{
  "model": "segmentation model",
  "dataset": "coloured fractals of 300 iterated function systems on busy backdrops",
  "train_examples": 48750,
  "image_size": 48,
  "crop_scale_min": 1,
  "horizontal_flip": false,
  "color_jitter": 0.2,
  "num_classes": 2,
  "encoder_arch": "vit",
  "encoder_norm": "rmsnorm",
  "encoder_norm_position": "pre",
  "encoder_activation": "swiglu",
  "encoder_mlp_ratio": 4,
  "encoder_head_dim": 16,
  "encoder_fused_qkv": false,
  "encoder_bias": "all",
  "encoder_qk_norm": false,
  "encoder_layer_scale_init": 1.0,
  "encoder_parallel_block": false,
  "encoder_dropout": 0.1,
  "encoder_inner_norm": false,
  "encoder_patch_size": [8, 8],
  "encoder_conv_stem": false,
  "encoder_layers": 8,
  "encoder_width": 128,
  "encoder_positions": "learned",
  "decoder_norm": "groupnorm",
  "decoder_activation": "gelu",
  "decoder_weight_standardization": false,
  "decoder_widths": [48, 48, 96, 192],
  "decoder_blocks_per_level": 3,
  "decoder_block": "plain",
  "decoder_attention": false,
  "decoder_upsampling": "transposed_conv",
  "init": "small_normal",
  "residual_init": "none",
  "optimizer": "soap",
  "beta2": 0.99,
  "lr": 0.0044,
  "beta1": 0.95,
  "shampoo_beta": 0.99,
  "eps": 1e-08,
  "precondition_frequency": 20,
  "max_precond_dim": 512,
  "one_sided": false,
  "adamw_lr_other_params": 0.0011,
  "steps": 8800,
  "batch_size": 384,
  "epochs": 69.3,
  "lr_schedule": "cosine",
  "final_lr_fraction": 0.05,
  "warmup_steps": 880,
  "weight_decay": 0.2,
  "adamw_weight_decay_other_params": 0.01
}
Rows from block 0 of the decoder of a small segmentation model, named by matrix and row number. Each number is 128 + 24 x the weight over its row's rms, rounded and kept within 0 to 255. All counts start at 0. Numbers have three digits each. After the name is the row's rms in percent of the matrix's.
Before each channel's rows are labels from the 100 images, of 14848, where the channel reaches its highest value: "colour at peak" is the nearest of a few named colours to the mean colour under the peak; "strongest on" is what is common among them. Only what is clearly more common there than usual is listed. The data: coloured fractals of 300 iterated function systems on busy backdrops.
# conv: 3x3 conv (decoder.mid.0.conv.weight, 192x192x3x3, each kernel summed), inputs 64-127

colour at peak: brown
strongest on: grey; white
conv.10 100:108098109115088105102141148130102143133112105108153133133141131089148105144102093171082116098133097102108147126129140175137128131087141093104143124128133104158112124147091171134149138164117178

colour at peak: brown
strongest on: grey; pink
conv.20 097:140124100135098101066111127133133162141107131124107152162126068082103130158133140118095099111155120081127085161103147108088119074097124127136126128108089146133106125077183142181135091128124163

colour at peak: brown
strongest on: grey
conv.171 089:137170156159096111132100107122154138114168175155128152101155135104148142099149101103113103124102140106159141123119110146110124131117171156108149101151141088130121129144154129122151095122149102

colour at peak: grey
strongest on: dense
conv.108 100:139126095105129055142130135163120149131148135120087119114120159172106145204134136103129092118134106149125143116125131134130100165096116136155140157108116112106122175115103087200159103130130114

colour at peak: brown
strongest on: grey
conv.44 097:119073146082066151130094089117157123126108116127109116124127123134141131148096116106149150139103124165137145131147144144130134131126159146098163121144162162083135100157110134124116129151107109

colour at peak: brown
strongest on: grey
conv.67 094:142092116087120115150087141096110136093131146129156176111166110084122136127135129130114120109112084113117109133084167133112102162124091116117170128160086159168145099113152121113158149135132168

colour at peak: grey
strongest on: dense
conv.180 086:151119144148145137137130123157137139148137144111143156123125100147133146058083063089111106135134168133085133121162123154127148117123079118094124108147162111133139115095140124107105106121143145

colour at peak: brown
strongest on: grey
conv.53 102:131120102157117142152102184162112149105058151063106121143122131118165148065160145143141141129092122133143131158118120126127098112124141115067124155145113109119145122135146194103133136115097112

colour at peak: brown
strongest on: grey
conv.172 103:106117147142160111129120142133138102154115118138103117153137124088144127106104175144121093147120111106129116140159149094132174125104122139153159146116147099119134161141112143152160116154115175

colour at peak: brown
strongest on: grey
conv.73 092:148138104113080180098115145153118125146138142136117136119163110133159128115131147138145125123134193136165168116117119109130143140145123103088123091066135143089100119138128127149169132157160091

colour at peak: grey
strongest on: purple
conv.140 105:135107076136153124192114172123170156093166088138110117127142100175091174162134115176125140138116090112194145136141141085095142133117118142150112149106098095113140156123126113107157149130143119

colour at peak: brown
strongest on: grey
conv.9 098:117136132117122123090108136149126116122166100124154084146134118113144091159131131126172149151130183111152132084139161140090158153093100138092110122104119134150083096139103160166100082185129089

colour at peak: brown
strongest on: grey
conv.176 104:118101207098078167129126114107161116112111106158114116147102126162137126118150139107127145131135102118103110112142145080130118120123115126135126094153108139092147129128102141132143125156110166

colour at peak: brown
strongest on: grey
conv.27 098:160097089163107135109108166104122070143136098127127104149123129123123147169099117124135132123117104125108114112177123154117146119125127140108120111142078181154152119120098129124112079126128084

colour at peak: brown
strongest on: grey
conv.11 104:126142131137145135109096154160164134126115112133147123131090084120126132115096159126104151121121172171166133112142149102111158170115125120135174125163135122122100147107120136149136104154094153

colour at peak: brown
strongest on: grey
conv.62 112:112117098087123117130148128117109148098138110124137139100099120111132158114168107118135128140151139155129090153154107128105124138138072101138151151150097111131103107132096111195135135155180143

colour at peak: brown
strongest on: grey
conv.187 100:121117163131120100112145156113165128121144148104128111081104081104105154097154128107105123117119085089129156107165152094124106171096119139117142123120112149133118116125129127121120113204147130

colour at peak: grey
strongest on: purple; dense
conv.104 109:145084119124137137114127149126142146101060130113103116146158117121150138199120130160133121074125141122167128112119155091129105102092073114167143109170117130171122155144131105144108098158125163

colour at peak: brown
strongest on: grey
conv.69 099:190125113129122133103116116086142105137162148126122096124139106065115123116177159153170107140143100098092122115089139133118112134130133094135089138141125125159141110184106169107100142114096146

colour at peak: brown
strongest on: grey
conv.101 116:107158110104150144117141115143084103129085079104113136145131126121137125148146145111136097094117136121185099110138129137087127130146150134113129097100122134145154108132108130120086162122152171

colour at peak: brown
strongest on: grey
conv.153 111:151158115153164116138113088136112131164146139150118138129155092187117168120114148110170140131108144122149139122130126116126157074155144096138109085125117152133143173094132165120139117132112132

colour at peak: brown
strongest on: grey
conv.131 095:122137144109127120111124134102118156140118110140122124090105082095091153082076126121110141128139162131180147107139163142112156137154127137125140148109120140142123116178097125130136122115182088

colour at peak: brown
strongest on: grey
conv.59 103:110137103131137113091152125139100163158154115078168119141149095118105158116136116144114085118123129126111110119128103150100141123077099156143132178149116163106194121088143119121105106123114131

colour at peak: brown
strongest on: grey
conv.54 105:095162116112141112163111149148106098089101133119145115149170102187093147126153172150157138127140139129134088145153124123119181105115082109117137110099128104116153141137136109115128141171100133

colour at peak: brown
strongest on: grey
conv.89 114:174112126136124148079138113091129152131110124106140148127159124126141129164077183182094160117123124141126105131130141145168178133140107097139146134088170141137116131111087128157140138135138111

colour at peak: brown
strongest on: grey
conv.32 100:112114137156116087139142102150181132120114164147097118139128103148144153120150135122104126147180167072148126160109142126122132117146128106170132117116103144081166086100124152135152147129090167

colour at peak: grey
strongest on: dense
conv.97 109:077123124174148121151145128149115134119165094125128128104142160191135121151136139149154117120152149157152134111107120083112135112128149104127106141129134123136171142149109112095132168158125139

colour at peak: brown
strongest on: grey
conv.61 097:125125131140099144120158093136125144097169149123106127092099137151121120162129129158100137097144141077143161140080109130131125113134139181105103090095097180143091185146123191120099141125147146

colour at peak: grey
strongest on: purple
conv.114 099:099112103108087123067109113119090186126142078137154132099117105170112131111110135118092131127143155168140157113155086142097123086131119144121157127129105150161123133143118127128120127166142142

colour at peak: brown
strongest on: grey
conv.78 100:134137153097150117106123126177161127103112127103091143175104140096138124143111128141119131112132106117134101133161179126149120121086130129155135124100122120135136098107154129139111096141129127

colour at peak: brown
strongest on: grey; white
conv.33 095:136112135102135144117119145154133095123148043106133142139152080137120145188137138129091152104094122111099164112101123103152104141137132118120144117103110152118129166145104154157129127124141136

colour at peak: brown
strongest on: grey
conv.182 103:172121181150111100094126124122188111127110104150063086138103121153109123112149144143107116136149107178124116137139130082128095178110105163113116112096150105152137137090126154127134116108114142

colour at peak: brown
strongest on: grey
conv.165 096:109133164121143130085124158120154135118180143113123178143137106171129129131152157117162154144113118131112084121117116096146099156129129118109153105089152120172086169141124097086115136152124140

colour at peak: brown
strongest on: grey
conv.138 094:122123172149134162109137138121175151118096115147107097165167114126125149125123117127152166106119144110170095135145136133077142126156106175142104143158113138131116142133134117177111128153127166

colour at peak: brown
strongest on: grey
conv.179 100:123135156147152098081086124140165107098114106143134144183131126138083125139129136143147110149121121136073182112129116134147165146113139129137091114126120122118121117134118133122175124178149129

colour at peak: brown
strongest on: orange; grey
conv.77 096:148147169162129138157107140125160105124112103118135120141151156116138151090104128132148106165116131099165115089123114121101112078134131126152107125112150150136123094104159105122078117142152158

colour at peak: brown
strongest on: grey
conv.95 098:127136124155113106136110165139133138149138150140106161116138101127095137123148158135111115123134160104112138117139151106151141114131134140143110111123118133160145123126103168095083149127107164

colour at peak: brown
strongest on: grey
conv.136 100:107120145073161161149124106094153161073138160109156151104153132165129126132123110126114112105147146116110144106128106077099145112068126175138152111114139129123124147136124139091139148085116132

colour at peak: brown
strongest on: grey
conv.19 102:137097153105092135114145114092164149156095139168125124120156082118119147137116101142133149089100086139143117116146130118125122151132155121108096125145117141130152137148098111146111159126134134

colour at peak: brown
strongest on: grey
conv.118 096:117121166128151130125129146125138145120108160117109135135096155109150146128136114153140129110136123163108121131124082115149152070161092135110118134108118131104115165124064120171122091129124112

colour at peak: brown
strongest on: grey; sparse
conv.122 103:137153114119074105130105129122101114109142108129147120107137132134114157132111154141161147140108094170144136121105121074109128136146130133116148112088097144165151146129115171111156109108167145

colour at peak: brown
strongest on: grey
conv.103 093:108130124149176132058156113140146128103091128147103103152147140176128115132136104141135113115128150127106172150175130136120162177124173113102080137192098122116126093136168144094134140140128113

colour at peak: brown
strongest on: grey
conv.60 100:131122125110117137144108138144082128080189135115135107082127122156123096123129144123108182132160130123136106132121108154111171132130047155096090133110157141146153137127156111173127138157149153

colour at peak: brown
strongest on: grey
conv.154 092:121095166136122111106136111151127145123091102077147116155126124119096151110131134118076135127109126103129173100119156100118087136120141131157124135075133145142137109117127118156111157168132103

colour at peak: brown
strongest on: grey
conv.137 103:151102122130156086099136116125083135136107124134143123162126164134145136153143099136133142139130113112177119071126164114136152164121110120128114135117116120133104115114092127109113169111115140

colour at peak: brown
strongest on: grey
conv.157 097:162150182126050134091147130115088146171171131122137102114122149094137129150101138142151154171134148120146124129114113128098138103139111135123140133093118131144105126129130093084128151107095134

colour at peak: brown
strongest on: grey
conv.24 098:162168119157160097088155129106198176106168120104092124118095138108127143101126141143159093129124143075127096170152125144151091112135120130165136127171114119138129121120142157083116121146129124

colour at peak: brown
strongest on: grey
conv.102 102:107107141107107120050109105144121118128122137092139148107137106120116147134144155102113094117041125080140137092183170102185156110099105114110130128137140137117107114149150111112120105163133105

colour at peak: grey
strongest on: purple
conv.30 101:111145124119110143140144133122174125079117123114104148159170073122166130122074160163152117113135133127096164121148129148140081136092145112129166127119142141159133168119157169153103164129120135

colour at peak: brown
strongest on: pink; orange
conv.105 104:183121141124144109086097192107157116151119135133144115143092089155132148204108130117123113097128111150136118105089133106132140151106089092113115174132173148120119085164140141136149073127125122

colour at peak: brown
strongest on: grey; pink
conv.94 105:149114099153132110114160129087141135099104091133118117120071118131117154176130120140118119096133174098116147155173156122167065140120115161122096144111092137099086103100141115162122098158117146

colour at peak: brown
strongest on: grey
conv.185 111:097128100161161148117141110181111169113145121086129085152153111126156133140141086111186129118123139121091149127172137142118128151101112093118106128122080099117135122136150169145102132130092134

colour at peak: brown
strongest on: grey
conv.72 105:138081126128071104117155157143104125118122102131115134135158129135122150090134147147132109088127134162136121104122141150139094128085116145137131153101143145126147114128105153115111114169137130

colour at peak: brown
strongest on: grey
conv.85 109:093123083136137115093101094130136117113128114109133100088134120147125150129136136137133105100129150098134147088095148135159168105087106111170161101162130145155196098129137118129147099111112140

colour at peak: brown
strongest on: grey
conv.139 098:133105140116122111105112146116161156110096065084114132109107082112165188157134082124112120151133134107213153136097132138138128108110105098124162094104126133105147113106100152085126129152128137

colour at peak: brown
strongest on: grey
conv.145 090:117100094098133095126138157103147168126107060142157117125149107131109114114126122107116133136118097119155147124141130144123127113132177150106127129103131117147135105106156162144145130106143086

colour at peak: brown
strongest on: grey
conv.141 099:165182183112113154131112120118118148138136114156161129131146146135174115113132146110089142105169138122138089141113117116110146091116165149109133165112156106125127173135095155164126145127150164

colour at peak: grey
strongest on: dense
conv.91 110:081129101098128117117108083137095141129110115105153159122136128119102128130114141169136123142113164128133158148154116151148123095100130125172158141111155138120121129135105130143133166134149094